config.toml
model = "multi-label image tagger"
dataset = "cartoon faces"
train_examples = 203450
image_size = 64
crop_scale_min = 0.8
horizontal_flip = false
rotation_deg = 10
arch = "inception"
norm = "batchnorm"
activation = "elu"
depths = [3, 6, 6]
kernel_size = 3
stem = "single"
widths = [128, 192, 288]
num_labels = 47
mixing = "mixup"
init = "small_normal"
optimizer = "muon"
muon_scale = "original"
lr = 0.039
momentum = 0.9
nesterov = true
orthogonalizer = "newton_schulz_5"
adamw_lr_other_params = 0.0013
magnitude_pruning = 0.7
steps = 7000
batch_size = 128
epochs = 4.4
lr_schedule = "cosine"
final_lr_fraction = 0
warmup_steps = 1400
weight_decay = 0.01
adamw_weight_decay_other_params = 0
Rows from block 9, named by matrix and row number. Each number is 128 + 24 x the weight over its row's rms, rounded and kept within 0 to 255. All counts start at 0. Numbers have three digits each. After the name is the row's rms in percent of the matrix's.
# b500: branch 3 reduce pointwise conv (model.blocks.9.b5.0.0.weight, 36x192x1x1), inputs 128-191
b500.0 100:128102128128128128128128047085128128128161128128128128128128128128128128128128128128128087064128128157092128152128171128128177128128128128128128128128128128128128128093108128128151128128128165
b500.1 085:128080097128128128128128128128084128128128086128197128093128117173128128068108128128128102128128128128128128128049128128076095128184128128128128128128128157128128128202128128128128128153128128
b500.2 096:100128128128159154128128063128128128159088128128128128128128128128128128128031128128128128045128128110128128128104128128128128128103128128128109128157128128128128128040165128128177128128128128
b500.3 097:128086050128128164128093128128128096128128128128128081128128128128085155084128128059128128151128169099128180128128069161071128128196128141128128128128128159128128169166172128128128128128128128
b500.4 104:128128128150128128128128128128128092128176128128128106128091128195096128128209128152128197128128128128128177128128128128128156128128128128128103128099182078128128128072128098128128111128128128
b500.5 094:128128128128128128128181170128090128128128093128190135128128128128128067153164128128177128128150067104106128203128128093128128159128128128128128128128170128128128128128128159128073128128128198
b500.6 101:089179086128205128128128203097128128128128128128207128128128128128128128209128128128128128238128128128128128128100106128048079108128128128128089128076128128086105128091128082128128101093128103
b500.7 099:171161063158186128128128185128128128180128180147128180128128141128155128128179167128128128128128128128128128128128128128128128128128092128128128128128128128128128128047128128128128128128128128
b500.8 093:128188128128128128128092128128128128128128128128128128128128128128197052128128128128128128128102128128153128128128128128062128077128128128154128128128106128128128128128128082128072128128128128
b500.9 105:128143128128128199108128128128128128128128128172089072128128128128128128128246128096128128108128128128128128088114128128041128128114104128128128106128084157086128128093128128141128128128128128
b500.10 099:128128090078128128128128128128128128183128128128128165128128128128168107091128128128160128081128118128128204179061128128082164113094128128178128128043093128128128128038128128128128128128109128
b500.11 099:128128128153128162128128128145128093151093094128066085128128094128128175128128159128094128128128071095128128128084063155185128128128128128128128128128128128128128128128128128128128128128128071
b500.12 094:128128181079128128128166075128219128128018128128128215128128128128128128050128128128128188045158128152128128175128128103128128088080128097128128128128128079106128107128128076128128102128128068
b500.13 109:163165186128128128193151128128152191128128128142093128128128128128128114128128092180169166175128128128128128128128128128128128128128128128128128128128128162128128128217108128083128128128100128
b500.14 096:128168128128128128128128128089128128128128105128128128159128128088128128128168128128128128128128128172128107128092089066128128185195128128128128128128128106128128128128162162128128177128128168
b500.15 109:128128062128128107166128128128128128128074128128093128128128128192160128128128128147128119185128128128128101078128128097128167128091087128203128128128046128128128128102102128128128098128128128
b500.16 097:128198155109128128128128128076128128128205128128193096116128128107128114128128128128128128088081128128128128128087175087128128128128128128128128128116189128128128128103128128128128128128128128
b500.17 118:128109128150110089187128128128150176128171105128128099128128128065128128128167169128173148128086161173128197133175128128172212128099128128128128128138128091128128128040128128128171128147168128
b500.18 096:128128179128128128128128193128128128110204128128128128128128106128128128160128128128128183128187024128128128128128128128128128154128128128128128128128128128128128128068128128128128128128128128
b500.19 098:128104128128099109128128102128128057128128128128128084117128128128128128128224128096128128095128128128128128182128128128179128158128128128109161128128128128128167128195128128128128151128128128
b500.20 113:128062128144121128099128080072128078128083161157128107128128128162128083128092128128128167155105051169088128128095162128128128128128128128128128128128180115128128128084128128128128159128128143
b500.21 108:076128128128084103080128128098196087099128128128166128128128128048128128153128128128104128128128128128102128110128134184128128164113128128128128128128128128128128128102157170128128158128156168
b500.22 107:128152176128128128128128088195117094163128128169175091088128152185107115067075128128128128128128128173128213102094151128128104144128128128128128128128128157128128128096128128128128128128128128
b500.23 101:128096094128128179089128128128073123128064128100128128128128128152128170128128143128098152065128128128128101128155128128031175128128128128128116128128128128128128128046128119128109128128128095
b500.24 097:128128128108128128174128128128128128182093128128128128086058128128175128095128128192128158128099128228128128128128170128061086192128128169128128140128128128128166128128128176128128128108128229
b500.25 092:128193102128147128128105183089128128112091155128149194128128169128128128166171128128106128128128128128128071128128188113128128128128128128057128128157128128128128128128162116150128128128128101
b500.26 100:128128128143128128128128168128096086128219128128128128094128128128128128128128128128175092128128128054087071128128128096128099128128128128087128090128128128128128128128147128104128128128128110
b500.27 102:128085128128149128128128128105156128128110128128128128128128064167128128128167181128093182128128128029128065128128128128128128170128128128128128128169065166162128128158152128128128176128128184
b500.28 101:105128181128128128079128128128128128128170128087128128097128128109128128128128128128128163151158170060128128081059128128070128128128128128102128128128128128128155128128128128128128086128128149
b500.29 099:142128128128128104171128128128170172157156128128128128128128181090128128128096163168092128198075128128128128089158085128054092128128128128128128102128128171128128128128128128128128128128128128
b500.30 093:128088032128128128128128088128047128128128128149128128148128128128128151128128128128128128155128128128128069128128128184167128128128128128161128128128128128128128128077128128128128128128128179
b500.31 098:128128128128128128128128128128128180128184128128128180148128128128128128185128128128167128149128128161128047128128128175128128102128128128128128128082128044128128128128128086091128055128099128
b500.32 100:172128128128161062109128097128070056083171064079128078128128144128155128128128128128128128128073185128128081128091162128067128128128128128128128105128128128128128128128128128128128128128128128
b500.33 100:128145176184128128128128128128128128128128128128128128128128104128128128128128139128128128068128165128128128128128128128113178103169128128128128128128128128128128128150128128128128095128128128
b500.34 093:069051128128065128128128055128095128128167128128128087128128128128128083128128177128128128150128128111151128128180128128183128128128128128128128128144185128128128128128128128146128128128128093
b500.35 101:128089216174128165075141128128128128128074128065128128128171128093128128128128128128099128128128083128128128128089097128081128128107128128128150170072128096128128128093128128128128128128128128